From a checkpoint of a small spectrogram enhancement model.
Model: 7.55M parameters, arch unet, norm batchnorm, activation silu, widths [96, 192, 192].
Training: 29800 steps, batches of 48.
Data: trained on songs of 200 made-up bird species, synthesised, often over outdoor noise, 39062 training examples, 36.6 epochs.
Rows from block 10 of a small spectrogram enhancement model, named by matrix and row number. Rows with one number belong to one channel. Each number is 500 + 40 x the weight over its row's rms, rounded and kept within 0 to 999. All counts start at 0. Numbers have three digits each. After the name is the row's rms in percent of the matrix's.
After each channel's rows are labels from the 100 clips, of 14976, where the channel reaches its highest value: "top examples" is what is common among them; "lies over" is the class under the peak. Only what is clearly more common there than usual is listed. The data: songs of 200 made-up bird species, synthesised, often over outdoor noise.
# convs0: first 3x3 conv (model.decb.0.2.convs.0.weight, 192x192x3x3, each kernel summed), inputs 0-191
# convs1: second 3x3 conv (model.decb.0.2.convs.1.weight, 192x192x3x3, transposed, each kernel summed), outputs 0-191

convs0.22 114:480483509537447502499480571555498504471582481502464509541505479552519546486491559495510503476472451560463431458530448480507483534510500435548482524513490493534421407421548423469456453426438516528458536548417431519513532505526557450556542500505525511432473565461513417506521534487406590533542481482460480509463524453468495481508569494530484423611459479521522432521539468530505527550470523606484501442490517473551517528537499545551486510475512480466471583506499474501460553482424465497486544493424505472498498471567537461467487498534476480477509485542520537492556527477493537478
convs1.22 093:411552587428512567537495509441542529558473515482532575494596532476473436540501454497501510539476566526472573519509541541448532475497503530471509434496501478438516557505437535425493543530448447456583413520538537490469539511525511553557493503499457451535488441554444553502553482525559505439493526564497510518497531534450501495550451501514521546461562514455486556498448506532519475455547548414617521505502481518507542517488479497458560478464530468438492446474462510453433473519518491523510498494496547512514504490538444508467547457442500537515466485488481488519427477466469455582
top examples: mains hum; clipping
lies over: harsh note

convs0.80 065:487549480496379524463522535534551459517451454528563442524477533471490517415460409421478543502489458539457515513536543538585458541542460464501529514488546477571460470543422451534556522513448464467548474458444484500497424489537530475451474516472459450509460519452520497480535523507471560469550456498525580503536507525591513519540581440533513459513489484532524443408503455578469547481524475438453529480532523453502502470488499490487562470460517500486483494581539489521507504489525544501439473450465441442471519525462534447495504533506388428537471453492494493523505515477464485489
convs1.80 087:440451489545460490454476528518443505554505451487457441505484499481623494512380506472445467474508552490465406474520478566414500482523487507505540494496474492461486538463545488489518566534566517546443573467505502534440479498511530498539548450484474555439526533510546458518439543545493502531389472473464475461509494531491551579542499526456463487466437553539487505531511557505447486487516476458491482530481474570503467508521534464490501429476497503569494452430455518531511462484497531508538503493493448456615502603507501465514552540471544544535555475416475552493521452496490473541
top examples: wind; clipping; text has "clipped"
lies over: steady whistle

convs0.25 092:527496565489604525574531532495523488447514508544488551470449614486468498500509488476441489552485464450509546524581455483521487580472526478518514554468520425476469509594500508508480598568453517442526529542491540484528570535536431492557500502476504471529525534475456439349484473539503432507537450472471490513523457563490484563481437516477470461480534547554409551381446520465486512514519508562502493499489501513482516535509449574535498494517508536442461488490482470453515519458527483493538468494505453541429564451521488488516481512419468500507531538480500512486490493492464500498
convs1.25 089:487504491543447548485450591512505509448482451475497412486541422472464533480459474516528496546521519458468503490419530466613557474479494481519470479488465523581515510455527527494516411480503477536477423489524504473510426514462554453433527471516501490430480524497547489489442440443474494564491487499566451467501510473480505473484501537541555493586447455545538550536537549542490501468473457456619470488457515516486465402464549546489529544514406445523508524522498516535458475499456502448493533536503547527496454416530524503506528447532488490478444427476527489561422468493529522442
top examples: clipping; text has "clipped"; harsh note
lies over: harsh note

convs0.27 115:539498549391540478491444494538583477533479577488533462466480541474440454424525506529530407497516521561533480538555529532472547524488474523514455565503476476497504471466510432491515476502549534451531383484490541503494523539512471506465520519512505452535571474478522527548486429436605502488542518485555489486476518530496538502566482470523509418507555429529487512441494526508502504463519500445377511526498450544497492471471502436465467520479587592506430502497495503406506474529520563468519518474479531541535513508496460502485466524506510520530482531515449480451506524588515439400
convs1.27 099:450482461498436521423557486544402494489511427529440501550540484470593512552507486484492503461521498427516478431381473486491472488501542488490444468532539505529467474542448556506476511503528516510542521498518436462480517454475472486473527451517427524459482521542530450455530522492495510459463467534521524483450449486465483483479507525505525524528438576402527427463476434514514511541433538528578514498451534424454529539532569510492539479543362504546502537567539505509477527459541476589418493484515431515444495553490485506495531416486490481455520523482521489505495483440517549504
top examples: reverberation; text has "reverberant"; clipping; text has "clipped"
lies over: harsh note

convs0.169 088:542551521481524487495503478554491516502463298475522482474484544544515498439506512503562502503497536517485467499473503485487532538469474525519494474490410540530525461529474490521595523525499505491514465506487510516531487397472474498507483473493457599553544492522473553605501468524539509475535476547513434492508538440539486411466518452416532414480523501537496504525518471535483505581521470534540476466517439457472532477496494577516443458495505479557410507476476577427502530497517476528421436498481441501529496511513489460522444512466506441516506479533395522492458462507562501470
convs1.169 111:502474481512474497462503498531527488518540591525457513549525459487534516507540512500510501464510429535409538460506495502552439535521558498535544489508528470477493558518503441537501593451502522455478483494508556510485468516481484507517533442516553522501577493494429464499573471490531466509478537523446502458461545486594433496551525543478516519527537519516483482537445504497531458487494419474475439547516537475524525513526511404533378545504528500518405492486471473508558513378501498397476541546484504507555503527511425427425557497469543610518517413542524558525497521484500462501
top examples: low song; harsh note
lies over: harsh note

convs0.79 072:495527455495439535497532499487511455508553516491526481539469533455440495532541480536530524516419469498476480501524530515530485558513519487537489481466472465542495483484474537488529523529458578481578477525463509438559449490535509439516474546496482526492512531493480421438575501493377481506518478548454560447464464474536515480475501520512469459482568488563534519439537349543521496475450523473530569431522548431424482458448476549574459480477463521501503453534470520577460560528563549472555515505533449378504527491499549516516516561483502563503502533591508570495496474489516503515
convs1.79 083:481498527513560486534461508496479511551470569512448531447489556477522517530472533558455481498515527518553527510542403566468532483429484510484548539481547537513545540551518489513508469523533536456544528566481486538444436527548532550428538539571518546422506537444501509582503570548552584519552463472473487501513482514429517528580494430481476450517471473397505419472479567465411576577532515506457541551467462503497480480509527471486535517502533546518547522540512483487480487509501468487438449495497459573497546509503490494467530545486428532503541450413552469550571470518521484494
top examples: harsh note
lies over: harsh note

convs0.184 146:513518547418479517473506440519492472537548545485505573502478513493550471584535542505495507458506482504474526597517490466542513514453486466457513504482503529469528499492512493469537485553517492387496508543529522526421450458501509495478543526504484550382507503507605482480512516460430506506475511453475492509523498499478465505490495451486492520483498439522482450472506541490511485582466588444326478490516506495521506490527495518514452488481620479474486485489432538464533518452449484501491512500445503493489496489485499564502501598502470444517502488497499503515563471685483494562
convs1.184 132:561556475464550508544469523514430528462513466476481532455517517463433508446525512546486500521498474534555492468467470498462510479480512482496575529521495558457450443458509542498499540482499521512557474449499436473461538516540489490463443574470445535514518545476511513509544443573531520537487535515442456479477495453458529497498496487500484481537518502545503507474506493530486452384565298573567479491455492505508514485484508473474538503537455447420516492534482473471478488595511479477552444516488512479535475528520418523493594418452505511442471526499530502536509482387470505434
top examples: reverberation; text has "reverberant"; clipping; text has "clipped"
lies over: harsh note

convs0.11 138:518496487527509503493372461545476488542530399517530479511468464529450522503525494510464585517533503557515497496502523537498509478494507484476496554508471599500445459495465509494484673497497490459485490552485470495461556501508512492453477470520479498526440493484490510527539576459510492474502484454542506517502479479425502525485478534527481529494506493448537512514509462487507439510560377517698493525423520524471507613500463547530519441514489440523472503469505439541534480509503497474527499499484568499525508457486493475514493455518568458524470535472477507478567406502525486548
convs1.11 113:456501517486490489511492552479522505438491541540492513495546548543527494489539488520553422580467537514473527468465477550513480491503511537499462538446498454478557521477517462473522416493538488552541488515491479484498471514520479500556517507488531493505463498486487516487424475481495493515441509525505543526521495474537439477516561445531547510487529544430437474469474519522515545551453576491227518511494526525478467431524513449487479516498503527466563465528426485467473512423519491475437540471504431526588549524523550503489462506493444487455449515558512503482410482510504532463
top examples: rich in harmonics; harsh note
lies over: harsh note

convs0.82 128:605507460424522485508581468460440495429463389508521471483516512464567444519510425505453533467540494533512485529605499503508527514477508480519473483479477447486503350524525504481479388472541526601491456519518486509510500491482461522485499545509492470541449478561475525542461504501454438500520532477531494447502438489501490526498478490534473456464530495551545531538569493507523408436546451458466489496518493440495502623471481516510496470498464508507462492525547499514473463549484512496539457515526523545463484516497511463481504533488502484531490528532487489505497426673513474474
convs1.82 110:444509483511484526472438497487533520530532514466546552475512460545453513418489544537455466470531524472514519463411518544396556511490520515488502508500507513545448645492430555508484567531533544486483504505522465454519527540484462487517516516505488488524610557527479513483604443479510545466523510579487434477484495520477494524521598461475467497503460553496463488520508522447516613485524470531415516492544517479466476399550510496509534525503492449529521527511428451495469555532577492500546543516499462480523497482498559524552538502465431577506514447505483540457534538417476472548
top examples: harsh note; first syllable: harsh note
lies over: harsh note

convs0.62 063:473483543496522513568496468514465492443456493512439515475491526460457550430548471516538441518482554486560508522503487502528493506492511507529513536485463496525552400430464519545470522493493475478510501489530450435528498529467568531505534595510529482451531550489496524480697469494568497439530513502536470449458479484453480474555540460448555549543480509491482496554487518477504473557456438502421492500468560469461497490455526468513499465559543498488473433506461541508501499398514464529448450521559460495557478504485432503523484582465435564528521526476522494439462496423523457426
convs1.62 089:575532475538502542467463545468499516509543456546475498524504472481496517438491495480528490501566502466453488496519532457430495442518484478511393513471533527488435451459524553501534534456575564517506520516537588533453520474463437453525543413493447499423495441529527486524475547506480448543450502441540505553523473508479498567526515526476501473465604550470447451472568485475471550483455483512477473484527469565508517406544479468501549545394530496541522543492484452533416572519471528528514529538463535515533528467521604560526524493527543468557433454465479553555516533546476513521
top examples: clipping; text has "clipped"; mains hum
lies over: harsh note

convs0.90 131:478491448482536556455468492503486576575489555459458511552480495488596537344504523496529456568516521578503482475481482548531487518524480489482495550516503553529485417464498497475480437512521521515519565482568528477460530463527519437495464470457428496499525514466499432458483528481535514506541478498487477500499496484564502485498518485436496432472510507505513481520496486534500535526591459374370483467540506454448495478494537410456457539503521535509439486476518559494460468484507519476478525547503536464455476521459503503526497426538494552463436479520537493476476451616433570504
convs1.90 105:504580559500435444496559549552508422448483480541556459522484530538414584515522498523497492479368463494486522442452473443478520490476473483534531425480487447477488549454512429502531613506475477542572461528487479452505520589492511506557539549492518554518520497496429525502453484484455471442498506551462472532498470529470451513487409494524508567581456485495540453486520494525539468526434544521515522526519535429498531563468517550526494481456445492520508476516441463479449472513512454553529432474570520521528541518583490492511478527514538427464515557514503578533511510468500496526
top examples: reverberation; text has "reverberant"; clipping; text has "clipped"
lies over: harsh note

convs0.128 076:403490429475510476489612450479619466442452481535480534492472533451553544514444535551519506475417381570531465475441480456471519562497528468560462461504488543479465413472509433469552493549508474530466454488493541538485485537477435509474452469512461475506516491429556533511517548518514457525502586543451495538516456512543504462537522506528503468480528519526607485458498523476489538478471495526475437543498528473518499500486526499538466521540508488493531467523557516479471513480466430501535494454525443547495549549478527421515500460457467594516556453512527530526412477485531484443
convs1.128 092:576545571522609463500309451559418565530459472461485525458513465546509480451489479445491476473533526472535494486559521506520488469531590487433465581509512420483544589472548556533540478497521496468517523468527532486526463447515474485486502429465526512552498521513449500498540433521522514513527439492455467455519497489486507510498459532501457519545545465497436523535521449439514450517496484458515512458465449530466502518564555504487446497506536485493452550466532484505511597571488520496496493498546506433551511536508490532536477550488558419549493544500501477543543530473530533496
top examples: white noise; clipping
lies over: harsh note

convs0.159 073:513474530497509564462485545479508414513499528537511515538479504504460561535498506472529525498555476500516490505443490453467503505481483575525475586479539503519550495514490476524475499455491472517522508543509502484468510566480484532478593469474576390445523504518489433505517494517476518537482534526507536478449439411483449496427457519478495529429494508528501445573452397520492526550529449509599410497509445547537488498479503470538452458492490504422463518520489387512487491540495495469445466522418531540542485526551453519507608526440468394543556442499457519529497549427474479490
convs1.159 092:522548502525512420463478496536427556497498566497513528504536503537564485464465500507444413533425503507510530527514509500456488535534499471465481397520469490473473499517489409535502524531555515451551491535493495532464481494477494528539447502592572546460494514502509477526479524521403524485517459518522477547476512567524489451605535470472471503420490523453481496464503557484530550458427535520348548494452516520461503503456467433396567536468471511572543497517467542538509533443480500517501476444552509467477513517457504529506444539503442539442497453513538506457428509497508577460
top examples: rich in harmonics; harsh note
lies over: harsh note

convs0.36 055:458527596488542521467502571525524461447458500477459498542549534528449534481540491516468514460458503521540478525409459588494540491495564522460565480538506484505561454505509559478418463498488530491520480464519525487487410549525457494461502512611473457450522521541615449443575477529492510467483434520502519539495512418430467476567491482485600501524438574509451480504503576490511555513548447485388499504457480509433457508555515530478475503560531547504485538462521470487459537478543483494487446558433461505515520467544444565486500462515500490472476455530479498503451496479506483470
convs1.36 085:485474479503478510491430559470446458490465512499526412474525452490528568500553428470482487556483469434465465509556513504535457445460462558473508533526544497425492484502441456529494569533464493472483518469506568542519429481475464524500458481456566502576462539497426481560483419499543478500529543554449571425504497478507513465494458558489510475510535438555594550559511562492431445513479490469451513496475525479567506608443537453479561518418538466492443471476551497443498485461511471440504540449531469477450496464464506531517553553489477510530526549581540444491501521509520465485
top examples: low song; rich in harmonics; first syllable: steady whistle
lies over: steady whistle

convs0.138 094:564516490460571450478467451496439592447460434487533509516468506448599496518451421468534519516499535460498444472493500478467468518542453578485461468475489421570546456487466454579496453524459524462481487485441568542504511539552482472500503452446547432618519495484437455504503483583507473559429505547512479534503522490545468493548587524456457501501500517548532503514484508442496469457466507593572482476544539440482515478524474519494411488541505465516494449463528502517494522489474524493578513461439523477449475511533482563508510548477471488524511469476507475483451560451537488584
convs1.138 100:516543526539492473491556541482504338473512501468385558475517444507381509572515493517503437546525478480484536524463548421539579475473501425483534466475528469536473506474521505473476476461592508484511584537556458492518461508497574512484509494576510506440529443519445504489483505435511537481527511571490476444506480549464457493457560493539482450528464488450529427512541531506525525525530503454427459519466481452518477495497505467490479471499515537486517566541545527397514566529556479476517488523523492609451541473486545489516491523489464455480489480441537501522487509476528548442
top examples: harsh note; clipping
lies over: no call

convs0.133 126:597496524460507511581485474527374442571531507541483509528516488491608501520512551558478494477514548463522548484541576486512514488475490516578498562492544450483568512470480529438496501529481471447469463539451518507515453564542537474465448494505474548602498506507530518437507497483428526509508485537579566503541483458476441503545486515510486456508520413566542517524523550485500464441519599526379516493586453458485521459484484470473534473537519434503450523533451565504495470504515461471530538467513496598503528575523480466465530473486471464480514493459550502473497490458470507496
convs1.133 114:495549466478499514412573525493559559485529479514506501379521530449418526438493509537498510542543490557491460564537497528478465541501470450456493431444474434505485543524503477546502518481557550526476598459453501535538545464497554549481524500452393488367592561470409499532421565552513514468472457503488459538484492511500505438501555463532481457539540499499481500459477457500545540528473492489606478511480524505518475559496497514488477545514494507535528559445492462566509468499463529441478476537491507420564499527491535532494501505494464531492494546492500553464558503515493529445
top examples: reverberation; text has "reverberant"; clipping; text has "clipped"
lies over: harsh note

convs0.12 076:463500514478512547460470506481492475509457440507407481464440466476480524429442465479479575495493513493496542476457503544509502474435515495429483510456499502549621476454475453500514436537422474528508541597559560473526503504459477501432448479507481517499502566543439534464532454470480481401484445458455522567447501478514512562516520522484447499497464522415526523480532446528531546474542536464519547541458534450517458500530491527547481476451500580582498481550465490487476427491436577447615524535496493555490463473531481561411465462468506493474523487473502478528533561509485530510
convs1.12 092:545480469506504469545545472466600508481549466447532523523518474530614472471551562534520534420505453542567509482448477525501469557537543529490409530590464556475444550484531436455438486517434518455484499519491507545548446477484502505480458477520511547422499493485567496508405518487560490562573525544444494550559492501494444489481523444522471480564518499499455477455451511465468512599497525505518478524467424513455495521442487483483474553459525482441561484457551496479510507538494455507469504555467532503460520532517515494596537465441484491460512563543548488475431488496546429521
top examples: rich in harmonics; harsh note
lies over: harsh note

convs0.149 077:543565413547493514487459451536481521615495486500504478519528509509513562476544535420482562462494480455498527510458469437557469518478539532532458438473506506491520519542478479474571409480519542493477503430522467440456463520536477520471498548429523477489479453503515453498438502477593550480501518487537398590468509434481508499478495464491432443478472497506440506521515510492529568472536564434465505538549514474544551475479565491523539426455487517516438421564567543521480489492479520438500440512510542410551511518458530416545476463508509489495458504512564464495475468506535581504
convs1.149 098:490458551479435516526534469449545459406500535486510478484479487506450388433508504500500468526555534566479506541525476532500543507551451511507563483516536525546425474520462498436522455496443472469495551553495514506562474542508558481518498545521532517569487540478493549550548514552476467508480485551502562530547506478507416561476522543456497560496520553470514550471500513452570471497474447538492516424493446558543489502429515490508544495509588515535537487499477464407507524540579614544471463541530496496503466474457469450445493493461486592550479464445419547525479581525506483457
top examples: reverberation; text has "reverberant"; clipping; text has "clipped"
lies over: harsh note

convs0.76 062:473517521497521468476456494468510462485554509512496518503559520502464481461499456572502473481509514522496547500542459530563554470409452536523484464494495568492625423516559554585549534582486431503543475471481413455425440520474474518540503518409516504405503499552547472478587513453479530474480445537537524509458491487509537459481502453475514491469527494553448505519479503512508465500470485487554561505494459531472485456490423530535443495513491534535518458561483504515562484426581474495469516491542568541478487431542484494436428443511514532569537423435502521463530572468525523469
convs1.76 081:500456504510522489541450512548525527542529465458516517496500466449518497517493509462511476597517531488524523516469467565428466522522518492489449584520582468575430457504523484473493510430553507458451494557457559483539466504512440481506487511523488524494462372478469471529514579507511547516473447488488454497586514544569481510578515487580472543483480456484487446524538459561511639498513503501508456520456509508518525542497503553472529534456502579469477468434489552507501528512503555514549506566494499524544579544521448560471511590609449452486503474484475515590473523506478499500
top examples: rich in harmonics; harsh note
lies over: harsh note

convs0.89 120:563456554478480472497484562512462521537509465508399533474538532492500486451482584485510464467508511460460486440470456420509464485535511482458522576472424605507522522483500478514474481527453517516534481512499505464511564524501382516477533497513535463504582497476503471433436495521484443440509435498487440506522517493559481564519543465422493433481491484496485480432444548503506490512475409458631502507517526511535452503509504430496543510511505580400469516468412545471467496485450499480488449498508505495553513475517460466492494524419476516536587471521477512501415562504492532463
convs1.89 128:447519491551510510511608516560587427484497458495550509555443475530587508584504467482542471483527478482490533500543516458518473475495508489548476508566513398517517462504477536503483544575492479487502462501496537490461474494482531463493445529474501520496523445486489534448522396429450479495461530448485555474527532485491530493466511463517508606516544493459483575536489490498493478508525564514376509496487507515467495473548557611507476560518527432527578459572524450428507475488545437534491532515458474490449505425504476500467483460494521501492463511566521446479568493505466402549
top examples: harsh note; first syllable: harsh note
lies over: harsh note

convs0.49 154:378537503528526507505568473492551563540506456477456494450496509529407502475529520497520507511465530489480531541492510543494502515503501479575534407452465510499499618494500445520492415502457520413466451490511501503505614521479525490486501486483503452502516462474464490528485484505520525492470481564499565486532544481549533517463482504495481435475542509505528459475511472507468505562485544505603545500557507490525505579523494528498470434537423497521502565541408466413504519527459531463493508501512437485496508569467441526505462434501497529470553482508488519497454540673495513573
convs1.49 108:624540508481483548507528498489418413479486491521542493516461513487596519503510495559515517461547520450567488507468493498558518471512540495472484610514490495530564461511496510422525569473493496543529577532522528497546456502526491433553526538504486551506478537487515498501480484493459543552560590530456409522473517550493425482528559488517473487491482484489493514519492507501548531445515491525455443513446501458493521420466494503471557534491577471508524502497517500528493455544593452520528517522562525546504485406594521535474517487512504541512471540456536479512517478376540459382
top examples: wind; clipping; text has "clipped"; harsh note
lies over: harsh note

convs0.139 156:438481514451464508476522513489469513450487523515482469489498514513410506392513521478459481486497477467477476546516519558525500532479509519497511469471503431478529438460534539477541543489500515647481501492502497519519457512511514508492472507535517510572511502519531508464480539461528517512477513497502549518480528500493517506493510502470505525534505492579476527523570620509510511471411616475716496469492460527490480621485489467489462501487531481497479478498497603470439522466512555534528490530484509433483503541501469488474473571502498555494537493502464527474511411602507451460
convs1.139 114:559559525537460527474497461535560588537535493503523522507504455495533445520508481533504482475480488540517536468461475464480523491534457503505518526570509557523497562509467535489495343470532506408539549494522474511535450535522459518514496498494498532436590526458505475543460540523500503530508525547486581519521505550512521485473509462505504470490512519403499487462525436530512457578524375495289505508472544504472495422532532516499549489499461502491508508526491469481529485527522450492538565535463522520512489540555480513433514418472508511518456511504569480505459498433480540481
top examples: harsh note; first syllable: harsh note
lies over: harsh note